config.toml
label_smoothing = 0.2
beta1 = 0.95
max_precond_dim = 1024
lr_schedule = "cosine"
Rows from block 3 of a small sound classifier, named by matrix and row number. Rows with one number belong to one channel. Each number is 128 + 24 x the weight over its row's rms, rounded and kept within 0 to 255. All counts start at 0. After the name is the row's rms in percent of the matrix's.
Before each channel's rows are labels from the 100 clips, of 14976, where the channel reaches its highest value: "responds to" is what is common among them. Only what is clearly more common there than usual is listed. The data: synthesised imitations of 52 everyday sounds, one a clip.
# convs0: first width-5 conv (model.blocks.3.convs.0.weight, 240x240x5, each kernel summed), inputs 80-159
# convs1: second width-5 conv (model.blocks.3.convs.1.weight, 240x240x5, transposed, each kernel summed), outputs 80-159

responds to: water drop; nature
convs0.71 094 [139  94 105 120 105 127 131 130 161 131 119 109 149 132 126  92 145 124 109 167 165 117 142 130 154 137 152 126 133 161 128 170 138 131 113 111 114 118 107 113 114 110 158  90 102 141 160 100 120 134 135 112 111 113 128 113 108  91  92 132  94 175 111 147  48 117 124 158 146 102 134 118 107 128 128 124 127 145 135 108]
convs1.71 092 [153 126 131 102 115 118 131 153 138 139  76 128  95 142 125 118 114 119 125 140 138 121 148 137 145 140 121 118 144 123 134 144  78 113 122 119 154 120 117 176 132 117 147 131 134  84 169 165 147 109 165 113 132 164  81 166 126 135  98 113 171 170 124 145  88 129 109 125 134 119 152 111 103 124 111  99 125 111 154 126]

responds to: water drop; beeping
convs0.65 092 [108  75 114 128 155 106 119 111 110 123 125 131 135 110 184 115  93 141  81 176 180 114  96 106 101 109 122 105 132 141 103 117 143 148  89  93 160 162 101 104 113 136 164  97 120 144 176  69  85 118 159 146 140 153 115 139 125 117 134 109  89 164 118 130 128 152 117 105 165 136 144 155 152 172 146  91 146 136 160 106]
convs1.65 087 [142 114  84 158 136  98 129  97 121  79 124 106 159 139 127 106 108 115 110  89  81 134 152 113 148  94 124  99 139 131 130 176 109 102 101 154 169 131 154 133 126  96 178 157 143 124  78 147 151 135 117 137 107 140 124 133 152 126 137 163 125 115 160 111 132  98 139  82 102 149 144 110 106 130 167 155 154 100 141 188]

responds to: signals; siren; meowing
convs0.215 104 [ 96 122 172 133 135 134 106 122 125 119 148 127 136 115 131 154 135  86 119 137 130 123 127 143 102 150 133 136 115 120 133 146 167 130  95 113 119 148 126 128 120 127 187 117 106 151  99  87 139 119 157 145 123 135 115 126 126 138 130 111 107  92 192 163 124 112 103 113 140 130 134 114 146 122 167 121 158 158 145 120]
convs1.215 094 [149 139 148 105 149 130 136 138 161  87 140 152 152 109 125 108 164 122 141 103 129 137 117 102 124 156 141  79 149 146 145 140 123 151  84 159 161  93 102 144 109 150 151 130  93 155  89 163 135 141 167 108 106 127 132 128 127  97  94 147 172 153 149 125 158 133 160 148 105 149 164  98 134 130 138 145 154 111 142 131]

responds to: animals; meowing
convs0.222 110 [113  94 135 138 153 134 131 108 111  95 130 192 159 154  90 153  86  92 167  97  93 114 120 146 148 143 153  95 101  73 146 143 105 147 107  85 186 125 148 127  94 113 109 115 152 161 131 107 169 134 123 150 166 103  65 119 125 134 145 113 102 135 118 126 108 106 121 114 111 104 100 131 128 119 145 137 154 118 152 107]
convs1.222 107 [140 107 111 129 131 154 145 136 177 126 121 129 102 109 165 136  91 122 123 134 133 101  70 169 159 107  75 138 120 139 133 157 126 113 141 146  84 128 168 136 117 106 155 148 103  82  96 108 114 120 144 152 135 144  99 151 137 143 159 131 125 152 148 156 159 151 113 139 170 206  95 116  70  86 124  95 105 131 122 132]

responds to: animals; meowing
convs0.20 091 [ 70 118 129 139 157 170 100  90 113 117 100 162 152 150 141 141 122 117 157 113 129 133 134 134 129 108 138 105 109 106 105 102 122 144 130 109 114 103 135 173 115 141 107 112 194 143  97 103 132 142 110 108 150 127 134 126 132  84 129 157 146 130 165 124 108 103 133 151 149 180 130 167 124 140 116 141 153 129 129 129]
convs1.20 085 [102 121 125 104 124 108 169 168 144 100 112 128  96  97 128 132 113 136 171 109 147 144 149 126 126 181 138 149 112 173 138 153 146 126 153 137 183 134 105  96 132  95 153 138 137 108 116 111  94 119 154 149 160 117 122 102 143 104 137 105  84 131  87  94 124 167 117 137 137 168 149 108 170 123 119 134 113 122 146 110]

responds to: laser zap; machines and effects
convs0.221 105 [147 121 106 136  97 162 138 128  98 118 163 139  67 136 118 133  92 119 144 123 181 152 120 143 131 152 115 153 137 131 143 158 184 110 125 148 156 133 124 123 120 170 126 107 131 146 134 113 137 127 157 138 135 125 129 136 137  81 138 174 164 159 128 122 172 123 139 117 116 143 140 196 142  86 113 108 143  94 148 107]
convs1.221 101 [123 152 134  98 150 116 138 136  78 116 105 144  93 140 156 176 129 140 133 159 142 133 130 147 143 127 116 146 120 130 155 159 126 129 155 106 132 124 151 106 142 162 105 120 163 101 113 133 129 133 127 138 100 136 158 133 124  92 117 111 117 120 162 105 146 159 167 116 181  93  84 136 126 148 155 144 141 106 133 115]

responds to: household; coin spinning
convs0.213 100 [117  96  89 148 124 113 162 146 167 122  99 114 139 122  95 148 105 122 100  90 126 124 106 141  72 138 121 126 140 128 133 129 163 104  85 121 134 137  99  87  70  94  43 142 109 126 132 127 142 172 137 159 126 142 114 145 137 108  92 126 150 115 149 128 132 131 119 124 118 161 104 163 146 129 125 156 142 143 175 121]
convs1.213 096 [145 110  99  87 138 118 126  91 108  68 162 158  92 141 158 164  99 124 165 128 165 170 126 138 121 141  69 128 117 123 127  98 130 131 150 148 115 141  99  97 148 116 148  85 132  88 134 131 168 155 127 104 109 135  71 100 106 128 116 145 129 162  89 137 139 129 132  94 143  81  81  90 123 169 110 125 122 116 141 117]

responds to: crying baby; bird chirping
convs0.200 111 [153 103 131 101 123  88 145 189 157 115 126 112 100 142 112  94 118 157 108  88 123 123 159 107 132 123 152 100 142 121 151 122 161 130 131  89 124 117 137 171 155  95 126 105  89 152 162 130  61 159 124 127 114 114 123 128 136 142 180 122 152  97  70 131 122 121 160 139 125 148 108  97 164  78 124 126 116 137 146 144]
convs1.200 103 [ 80 119 101 136 162 108  80 137 124 157  78 102 108 124 151 108 135 108  88 134 139 143  96 100 142 155 105 147 106 107 147  94  74 104 133 200 139 162 123 118  95 128  97  98 121 113 151 179 128 112 110  91 107 116 115 135  92 154  88 104 185 150 135  87  71 136 148 128 121 125 108 139 104 154 108 109 135 122 134 108]

responds to: signals; meowing; beeping
convs0.228 100 [132 130  96 153 125 101 141 143 124 152 105 121 181  93 128 156 141 159 120 130  95 103 111  86 154 142 109 107 108 121 112  82 121  97  88 123 104 112 167 130 109 113 142 145 112  95 133 112 108  91 116  97 127 139 140 135 142  75 131 148 139 176 147 125  93 144 105 135 157 160 122 119 146 144  86 143 134 112  91 125]
convs1.228 096 [109 128 124 143 128 137 100 119 124 165 121 135 123 144 149 128 125 149 104 109  76 132 133 127 130 129 126 132 170 123 137 132 130 146 157 122 129  92 136 145 142 121 145 141  92  62 111 111 132 137 121 157 142 101  95 129 175 136 121 171 147 128 148 143  86 152 129 140 115 119 131 180 179 154 210 112 100 118 133 117]

responds to: machines and effects; hammering; laser zap
convs0.168 076 [127 129 184 153 114 154  94 149 132 115 110 135 115 138 147 121 128  91 127 117 153 134  94 138 134 140 118 108 123 136 158 138 181  87 162 122 180 111 124 125 158 132 155 139  75 169 168  97 134 150 134 130 112 137 134 134 153 128 122 100 118 151 142 127 147  76  79 155 120 106 155 133  99 113 114 140 146 116  80 114]
convs1.168 091 [133  96 123 159 178 135 136  83  75 127 162 138 104 101 112 102 104 176 165 155 161 123 104 120 111 121 126 115 110 150  97  99  70 131 106 123  88 140 154 136 120 152 127 155 132  94 130 154 103 126 120 132 104 134 145 135 136 125 119 149 126 121 146 113 167 126 115 129 147  75 143 131 129 142 102 103  69 118 175 108]

responds to: signals; siren; animals
convs0.135 117 [106  90  97 100 140 103 108 126 147  93 142  96 111 155 173 148 107 134  82 102  69  87  94 107 109 130 120 147 117  98 116 102 139 126 156 122 142 122 100 123 110 121 151 115 129 129 124 104 104 168 154 112 159 111  93  99 155 109 118 135 143 111 129 106 122 161 142 137 127  93 139 133 129 133 109 136 142 149 109 165]
convs1.135 108 [128 146 113 127 139 112 162 117 106 137 147 138 114 116 120 121 129 139 105 152 115  96 130 124 125 111 115 118 116 115  70 133 110 142 156 125 104 161 155 144 127 169 157 113 116 127 143 129 125 112 109 127 137 114 121 130 119 136 188 134 106  96 133 119 100  80 156 100 154 129 124  95 142 113  97 138 142 115 133 105]

responds to: water drop; nature
convs0.13 096 [102 108 106 144 128 168 136 128 125 113 117 130 158 110 141 133 163 126 171 153 145 167 119  72 128 117 122 149 164 137 125 176 145 133 125 138 135 139 105 101 134 139 134 111 123 113 160 117 141  94 158 150 101 156 125  98 142 104  62 158 123 136 132 171  94 117 173 133 174 130 139 140 115 122 112 105 127 161 160 150]
convs1.13 106 [139 121 119 133 122 141 101 130 106 140 124 162 121 106 178 136  96 121 148 177 154  65 113 169 126 101 136 151 125 160 119 173 116 155 123  99 186 130 121 116 134 161 123 171 128 121 186 158 136 124 119  91 120 149 157  96 136 138 127 109 101 119 151 113 105 142 109 155 166 147 108 140 136 133  73 153 107 136 127 113]

responds to: water drop; nature
convs0.41 093 [139 130 140  99 145 125 127  91  86 114 131 111 132 127 145  95  78 146 171 123 150 121  99 129 155 133 110 129 121  88 194 174  98 123  94 111 150 110 123  94 117 153 100 100 132 147 132 138 103 107 146 109 176 127 120 131  92  99 113 132 131 108 136 103  88 113 127 162 172 162 103 109 110 183  89 110 144 111 144 108]
convs1.41 095 [140 114 142 181 127  97 118 132  86 150 134 106 135 161  85 108 135 152 122  76 176  99 158 104 162 121 159  98 119  96 137  74 102 108 110 146 140 160 147 112  99 175 139 170 161 164 156 116 117 129 119 129 126 125 123 131 123 103 144 149  77 144 114 149 100 125 109 140 132 125 136 105 149  93 113 115 153 104 130 125]

responds to: nature; water drop
convs0.146 111 [123 119 124 129 166 116  96 122 103 133  99 146 102 141 141 160 142 124 131 177 164 122  97  86 146  96 113 112  75 122 110 141 120 122 113 112 134  97 100 149 117 134 160 124 113 128 138 113  86  58 116 130 127 102 145 118 114 118 105  78 123 133 133 133 166 121  86  61 136  94 120 132 144 148  79 132 124 138 111  97]
convs1.146 102 [137 145 129 164 139  92 124 118 104 124 117 128  97 148 150  80 122 134 124 150 186 109 136 143 128 126 120 132 162 113  98 167 157 118 112  99 118 138 153 135 116 129 173 121  85 139 136 147 161 141 169 118 107 134 117 182 149 118 136 140 144  95  98  87  80 118  95 146 120 161 165 125 139 151 131 157 132  68 157 153]

responds to: machines and effects; laser zap
convs0.166 104 [141 149  96 176 176 117 146 150 140 146 129 128 102 139 120 166 124 135 138  86 117 151  98  91 126 117 125 115 167 100 133 124 186 122 140 112 116 157 161 167 125 108 140 120 155 148 176  93 105 129  87 122 104 131 126 134 138  99 133 130 102 115  77 118 123 154 147 160 100 159 107 126 147 163 115 128 123 112 133 153]
convs1.166 102 [153 132 114 124 120 156 141  99 150  86 130 137 140 142 138 144 125 113 169 132 124 126 111 150  85 123 122  85 102 143  86 157 120 121 133 173 113 142 129 111  97 112 126 131 197 119  92 135 141 140 152 125 141 151 146 143 113  89 131 115 120 167 136 140  92 103  83  92 135 118 125 140 134 159 103 122 150 113 133 104]

responds to: crying baby; people
convs0.2 113 [122 135  96 150 149 151 154  88  92 166 103 116 130 150 141 140  57 119 157 117 118 113  62 154 148 154 107 131  81  85 144 156 136 173 104 140 112 118 119 142 115 133  85 117 189 156 145 159 122  80 115 143 155 144 156 118  95 119 154 122 130 126 122 179 137 147  90 111 143 151  93 124 118 115  97 125 128 118 111 121]
convs1.2 098 [138  91 118  91  98  80 106 141 140 138 143 127 129  92 140 122 124 128 126 149 141 175 102 131 131 125 109 106 132 110 117 110 121 185 153 132  99  75 146 144 131 107 134 121 109 151 130 128 118 130 148 103  72 127 129 104 132  83 120 103 125 126 130  74  94  66 117 202 130 173 216 129 119 101 125 141 100 133 140 136]

responds to: animals; crying baby
convs0.164 098 [137  72 107 136 119 103 131 132 101 124 142 137 106 141 133 150 104  92 165 137 108 126  83 186 104 111 155 102 112 185 108 138 119 100 154 166 130  99 153 152 101 112 153 117 156 143 153 145 135 158 139 123  98 161 145 105 110  98 159 160 140 146 111 123 144 137 143 100 132 161 123 144 125 115 116 173 141 178 181 134]
convs1.164 090 [118 131 118 149 147 160  91 137 155 109  95 137 175 133 169 186 128 146 125 148 138 156 143 160 128 149 122 131 139 182 140 154 134 128 159 129 124 129 141 122 145 119  71 136 107 175 158 115 146 162 120 125 129 118 148 148 143 159 157 141 145 155 161 150 161 135 140 160 136 109 119 114 132 142 167 150 127 138  90 133]

responds to: household; zipper
convs0.19 109 [101  70 125  85 137  92 136 136 141 147 150 141 112 153 146 133 125 137 135  96 139 123 137 122 191  74 139 122 106 101 107 131 138 121  71 137 160 108 138 122 108 120 161 130 110 128  99 115 105 124 126 155 136 113 129 173 120 169 149 133 145 182 108 175 160 151 146 116 113 133 139 102 129 125 118 144 127 157 102 156]
convs1.19 119 [106 135 111  87 125 138 129 111 105  95 104 101 134 124 158 130 142 137 155 118 141 155 115  96 130 112 139 113 143 158 125 132 152  93 118 102  99 142 106 132 112 141  89 162 130  88 101 170 138 119 127 120 154  84  94 131 136 129 164 153 127 117 104 102  94 124 108 166 165 117 116 124 140  79 164 138 129 138 145 104]

responds to: machines and effects; laser zap
convs0.132 093 [161 133  95 106  84 156  88 136 136 132 104 135 148 158 104 148 140 118 141 120 122 111 148 131 168 109 131 137 106 123 141 118 103 138 117 106 112 136 147 161 140 125 116 144 110 131 138 141 125 113 114 115 113 120 155 163 107 104 129 170 121 134 138 119 118 129 133 191 161 152 139 126 139 141 147 115  96  86 112 129]
convs1.132 102 [141  87 128 156 110 139 149 142 152 103  96 137  70 149 134  83 133 101 166 152 137 136 137 107  94 123 164 168 111 129 141 117 167 101 133 131 109 138 115 142 154 138  74 158 147 112 118 134 165 117  97 153 153 131  97 151 166 142 132 132 158 126 173 134 121 148 123 132 150 137  92  96 150 141 105 156 104 135 137  72]

responds to: animals; bird chirping
convs0.10 113 [120 149 127 134 119  91  98 195 150 103 161 142 151 174 146 119 140  87 145 123 146 132 171 130 133 150 147 126 122 155 183 100 107 126 169 145 142 127 144 136 123 128 101 194 106 126 124 145  98 106 127  69 155 117 150 108 141 134 131 142 117 204 130 143 134 175 109 121 154 157 116 102 132 178 125 135 126  99 145 124]
convs1.10 138 [138  98 113 116 131  82 132 154  96  91 113 136  96 150  98 108 125 138  95 103  93  90 138  58 132  96 109 101 145 144 122 103 152 115  90 150 114 105 134 104 110 184 138 104 134 111 172 149 138 124 117  99 101  79 138 155 148 117 116 130 118 141 128  60 105 119 117 155  95 130 126 101  85 131  94  99 128 121 105 118]

responds to: signals; bird chirping
convs0.218 101 [148 120 169 135 103 117 166 100 115 121 116 151 101 127 118 135 111 160 140 130 129 159 120 116  97 103 127  86 153 164  85 124 126 155 155 120 125  77 127 147 115  96 109 115 145 137 153 165 124 162 109 184 126 207 104 130  92 110 154 168 161 124 104 102 141 151  88  83 122 164 115 142 136 132 132 123 111 118 103 142]
convs1.218 106 [130 109 110 120 116 182 119  75 123 150 112 107 153 117 141 135 142 112 103 105 148 130 185 150 153 103 179 116 165 128 164  99 164 133 167 114 116 138 138  98 107 115 111 117 107  94 148 140 115  80 106 106 125 105 120 127 133 151 132 138 116 165 150 151 100  78 145 145  96 157 128 141 150 123 141 123 124 143 159 120]

responds to: machines and effects; laser zap
convs0.72 082 [105 121 119  72  81 125  73 124 139 154 111 109 120  80 117 131 175  98 113 110 109 120 166 117 133 108 142 195 123 145 158 132 141 135 134 124 121 123 126 170 151 143  89 128 160 131 111 131 130  92 107 109  97 109 127 100 136 103 115 110 127 160 126  97 122 143 134 144 134 154 119 131 134 136 108 144 115 163 115 101]
convs1.72 086 [151 147 121 123 104 125 127  99 110 127 151 113 117 103 119 164 147  88 140 138 111 111 110 116 130 151 145  89  95 131 126  78 124 105 103 158 112  65 112 144 121 119 115 145 114 149 134 140 148  86  67 169 117  88  89  84 157 123 122 170 157 155 143 130 152 142 126 103 159  97 146 165  89 108 151 117  92  92 103  65]

responds to: animals; meowing; siren
convs0.3 095 [135 125 134 150  37 138 115 126 115 125 174 120 122 133 124 130 143 145 143 120 131 124 132 178 192 153 109  77 112 128  95 119 140 138 121 110 102 139 123 134 131 157 154 183 129 132 184 147 116 111  87 121 118 137 118  96 108 111 111 131  87 189  99 158  96 121 130 172 123 126  99 102 111 159 136 151 129  96 123 152]
convs1.3 101 [121 124 150  96  76 141 150 106 130 136 119  97 110  52 139 101 104 129 145 134 178 114 143 111 108 138 101 140 133 131 127 132 133 136 168 131 122 149 139 156 113 126 149 143 125 150 131 118  69 120  97 118  89 111 168 129 130 140 122  96 198 122  78 168 101 123  98 170 108 133 131 134 133 105 134 115 116 119 141 127]

responds to: doorbell; laser zap
convs0.76 105 [110 168  95 143 111 121 106 156 102 145 106 130  94 121 144 132 158 123 100 141 121 137 131 158 103 142 111 149 148 134 152  64 137 138 107 165 128 111 122 142 107 140 168 118 122 131 111 152 104 133 124 125  98 156 122 115 115  92 134 165 151 143 123 112 125  96 129 192 135 139  96 134 129 149 105 121 144 126 121 140]
convs1.76 103 [116  98 110  45  84 125 145 121 103 126 168 127 124 131  72 112 125 135 115 114 109 144 129 105 107 133 174 108 114 143 117 130 123 116 128 119 125 138  74 113 166 143 125 161 123 187 123 154 172 135 120 144 103 132 106 165  96 111  80 153 112 160 152 130 182 137 136 104 158 130 133 151 147 164  69 128 134 108 105 129]

responds to: signals; siren
convs0.109 096 [122 181 105 104 139 103 131 165 135 186 125 135 105  83 144 108 126 154 127 140 108 144 125 165 139 123 158 112 143 165 153 139 107 115 133 136 109 138 148 112 139 118 132 117 125 112 114 147 130 127 104 158 122  94 135 128 168 104 131 113 156 105 123 171 132 116 108  80 106 170 149 147 128 122 106  87  92 130 130 137]
convs1.109 092 [140 105 154 157  98  84 147 108 117  85 134 128  69 130  93 112  99 107 156 150 157 150 118 131 181  87 135 113 132 108 115  72 105 130 126 124 116 153 113 162 164  99 147 148 119 112 121  93 170 129 171 128 128 133 136  99  80 160 102 122 112 138 199  83 139 144 108 146 171  97 114  72 129 135 107 104 121 131 106 120]

responds to: signals; laser zap
convs0.74 097 [138 121 126 172 144  69 175 112 175 143 150 128 141  89 178  86 119 149 104 136 123 104 107 124 146 140 116 159 114 146 130 147 112 101 134 144 130 105 119 172 160 132 137 105 105 106 122  91 104 150 140 123 151 146 121 157  86 113 158 169 142 128 135 103 119 137  95 120  90  97 110 123 103 147 149 118 113  84 141 153]
convs1.74 105 [116 157 115 110 142 120 173 125 143 186 125 120 121 105 140 108 114 141 135 139 151 161 105 128 112 165 177 134 116  98 139  86 116 101 105 165 110  97 108 149 127 172 165 128 134 129 127 149 146  89 132 137 145 190 124  99 106 110 132 168 121 165 146 157  97 134 140 145 118 120 109 154 138 166 137 128 109 138 179 109]

responds to: laser zap; bird chirping
convs0.217 100 [137 132 148 154 151 159 122 107 142 134 140 151 139 108  90 112 108 118  98 115 132 117  70 148 105 142 120 152 141 123 177 155 135 104  97 122 132  82 136 129 114 115 105 103 136 147 106 100  99 124  90 124  92 135 114 101 142 161 113 120 139  96 118 104 112 114 124  94 129 123 128 121 136  81 145  87 104 156 163 109]
convs1.217 093 [124 118 146 142 118 118 144 152 103 162 165 130 101 113 102 159 120 133 115 155 114 123 174 113 147 186 134  98 116 126 105 116 136  90 129 168 137 134 127 154  81 159 156 144 137 157 123 120 136 141  94  96 122 128 153  78 158 171 144 144 111 148 175  82  98  97  86 111 132  60  81 114 120 136 128 109 123 127 145 108]

responds to: signals; siren; meowing
convs0.143 087 [108 143 109 115 151 113 125 108 119 129 154 125  93  89 150 124 112 129 117 106 125 173 224 141 133 152 111 136  99 136  59 123 119 149 188 113 149 135 132 104 110 145 150  86 134 163 118 113 150 135 149 169 158  93 142 115  97 128 139 131 120 172 116 114 156 118 111 103 117 166 170 129 150 136 119 120 149 141  99 139]
convs1.143 095 [141 166 118 140 171 127 124 132 126 132 166  98 125 131 134  93 135 120 132 113 129 107 145 154 102 127 110  88 144 141 182 130 156 131 116 127 102 117 129 149 120 134 142  85 127  90 158 176 131 115  80 110 136 115 182  96 138 126  98 124 118 111 122  97 129 107 113 152  82 138 171 157 160 149 144 123 137  90 111 147]

responds to: household; zipper
convs0.201 099 [101 144  93 138 102 152 141  93 145  96 147 156 105 150 103 158 160 111 124 172 111  98 144 156 118 125  96 159 163 139 134 149 123 114 137 145 175 133 130 119 118 113 100  96  97 115 111 104 131 136 110 164 151 154 158 146  77 121  80 122 131 124 122 104 140 123 120 134 130 115  95 144 137  87 113 124 170 142 152 115]
convs1.201 091 [116 130 168 131 145 199 109  93 160 131 134  87 104 142 139 132 125 156 110 111 111 141 136 137  99 139 143 111 141 136 119 123 123 110 141 175  99 170  85 142 109 117 160 107 110 114 162 132 141 112 113 129 105 137 143  93 163 164 117 101 100 158 126 143  99 146 141  98 137 108 146  95  98 113 116 162  92 141 132 165]

responds to: animals; meowing; howling
convs0.138 100 [ 95 125 124 122 119 145  88 148  86 128 111 166 135 132 122 123 119 109 133  84  97 129 117 133 172 169 126 142 158 107 120 146 156 141 133 145 107 125 123 113 116 122 152 130 115 124 106 152 156 133 133 153 135 112 107 134 132  74 101 171 138  75 137 131 113 183 134 152  95 138 163 156 133 107 101 132 148 142 116 179]
convs1.138 107 [109 138 149 105 133 136 116 103 126  97 150 111 119 105 105 101 139 106 138 133 134 141 168  76 137 109 113 137 153 142 117 152 163 128 141  92 157 136  90 145 179 134 101 172 146 129 114 143 103 147 126 107 120 151 126 116 163 109 148  96 148 150 109 105 153  83  50 146 121 148 151 113 135 130 103  97 143 112  80  82]

responds to: water drop; nature
convs0.220 100 [188 122 113 126 116 123 146 149 130 108 144 138 154 123 129 116 105 138 166 175 112  97 147 123 160 144 102 124 121 164 138 145 105 142 150 159 161 115 156  98 165  97 138 131 141 109  98  98 119 118 107 153 151 137 142 111 124 129  94 122 133  96 131 122 120 121 105  89 162 116 145 115 160 129 147  98 123  90 155 128]
convs1.220 105 [120 120  82 119 131 143  96 147 155 142 100  89 150 152 123 107  82 131  91 104 123 111 119 113 118 135 119  95 117 138 110 122 122  90 122 144 125 111 114 126  81 140 129 142 135 117 145 140  91 120 117 138 112 129 120 122  83 139 176  99 106 163 133 146 114 114  96 125 125 114 128 127 110 144 137  96 108 150 100 118]

responds to: doorbell; household; siren
convs0.79 106 [145 140  95 114 132 140 108 105 106  88 194 123 172 125  83 133 144 144 162 114 115 108 100 176 114 128 116 139 150 117 133 109 122 127  97 138 134 114 145  93 114 153  90 120 117 108 174 124 124 149 117 120 153 116 135 133 167 112 124  85 144 119 153 106  71 104 116 127 121 147 153 130 111  81 126 139 149 129 125 140]
convs1.79 102 [165 102 118 109 140  81 119 167 108 132 133 140 123 142 143 112 109 149 107 160  92 133 109 107 122 141 100 111 116 131  93 129 104 122 165 145 129 123  76 140 104 103  93 121 142 109 101  84 124 122 120 138 139 130  99 111 154 183 190 109  72  98 142 159 149 154 137 124 129 125 113 120 108  96 163  99 111  94 103 167]

responds to: animals; meowing
convs0.224 105 [126 102 203 149 142 126 128 163 131 154 100 120 101 129 105  97 127 188 126 119  85 143 110  95 128 142 104  88  94  66  96 157 126 125  94 123  54  95 157  98 111  94 161  98 134 109 118 130 117 127 137 104 156 130 109 145 104 137 120 133 126 161 123 127 146 126 135 118 145 139 126  96 116  88 158 123 198 111 162 114]
convs1.224 095 [157 128 143 140 134 154 139 116 104 138 117 144 118 127 130  98 164 132 116 133  94 117  99 108 140 135 137 109 127 104 147  85 147 148 100 146 123 148 165 162 125 137 108 111 164 127 174 161 113 134 168 115 144 128 120 150  97  88  90 145 120 134 138 129 108 154 173 114 126  64 139 186 150 136 116 148  99 112  98 127]

responds to: household; coin spinning
convs0.87 090 [105 146  63 176 138 147 112 147 139 105 130 139 125 114 115 123  94 114 111 145  84  90  77 104 101 119  97 164 124 130 126 116 146 106 151 149 138 173 140 114 112 142 109 163 166 139 164 106 101  74 157 155 136 134  87 162 171 124 139 113 132 121 139  95 145  92 102 114 144 148 127 140 118 155 157 104 123 147 116 116]
convs1.87 098 [113 160 133 150 148 130 172 148 146  93 117 126 119 146  73 110 116 135 109 136 143 112 119 126  84 140  97 135 142 170 100 176 109  95 156 129 106 124  73 143 126 127 134 113  99 164  76  88 115  98  93 107 128 164 113 153 119 132 136 119 131  77 136 113 115 125 137 124 112 115 107  96 141 115  95 112 144 102 132 104]

responds to: doorbell; water drop
convs0.225 098 [124 113  83 101 125 154 133 120 130 147 123 101 138 129 134 116 121 106 121 155 120  93 130 150 133 134 128 101 106  83 148 122 125 105  82  85 141  90 106 141 129 116 155 136 149 118 116  84 147 151 134 107 130 102 169 126 149 128 164  74 135 106 160 109 109 165 131  87 133 135 120  97 122 127 118  85 147 114 116  55]
convs1.225 089 [124 119 121 158 142 110 154 107 171 126 147 129 116 103  96 112 155 128 117 121 125 143 139 180 105  65 135 134 138 137 147 157 111 126 172 101 161 127 144 119 121 123 168 141 107 162 166 104  80 141 154 181 156 137 162 126 116  80 133 135 150 127 153 109 141  87  88 127 131 136 140  79 126 128 111 107 118 141  97  78]

responds to: nature; water drop
convs0.231 111 [114 117 117 135 103  88  98 184 123  97 133 177 104 153 136 164 155 104  93 138 160 110  89 113 133 148 117 121 118 115 169 146  97 115  85 135 123 150 130 115 107 130 159 111 124 142  78 109 101 118 159 129 129 105 155 128  92 115 123 122 145  93  91 111 116 166 149 132 170 185 107 137 137 116 162 133 164 160 111 134]
convs1.231 098 [146 132 136 138 137 112 134 171 149 110 129 144 105 143  94 136 121 129  99 141 113 157 165 124 154 150 132 164 104 102  82 110 136 131 144  88  85 191 119 125 136 122 156 150  93 124 126 147 129 166 120 141 155 148 152  96 117 134 110  85  70 137  94 130 139 103 149 133 110 114  94 134 137 116  91 115 135 133 128 151]

responds to: water drop; nature
convs0.149 112 [131 154 126 153 103 118 124 134 156 114 150 128 154 109  86 157 131 138 104 163 138  65 135 131 137 112 130 114 135 113 136 175  97 141 106 130 151  80  73 107 128 120 165 142  94 131 149 117 154  89 132 128 115 129 144 182 111 113 108 119 115  89 141 148 108 105 110 107 121 129 107 107 114 126 146 115 150 119 139 146]
convs1.149 099 [131 137 113 163 155  96 126 120  94 127 148 118 153 157 135 102 124 126 135 116 108 145  73 149 139 151 147  99 172 102 171 117 105  92 108 130 187 132  78 170 164 154  96 133 151 130 103 107 113 129 126 113 125 144 126 148 102 167 129  83  85 127 109 122 133 132 146 112 162 165 131 108 105 103  89 125 118 159  96 135]

responds to: machines and effects; laser zap
convs0.153 099 [153 123 107 103 104 131 143 130 111 131 177  56 153 170 111 148 150 131 138 176 179 143  61 141 143 177 122 134  98 131 157 136 131 142 138 122 130 131 115 132 118 129 131 143 122 147 137 155  94 104 111 128 110 144  53  76 162 135  92 149 106 128 145  98 146 130  99 122 108 131 140 118 121 109 103 150 114 162 112 105]
convs1.153 094 [106 167 160 143 106 148 153 102  97 115 139 123 128 106 153 165 143 102 106 147 142 126 122 144 136 161 123 151 170 120  82 156 125  99 109 151 134 117 121 137 112 110 115  52  92 123  93 120 105  86 142 121 140 129  97  93 138 145  85 115  92  92 146 138 147 143 143 133 122 129 121 162 141 143 180 129 114 104 126 161]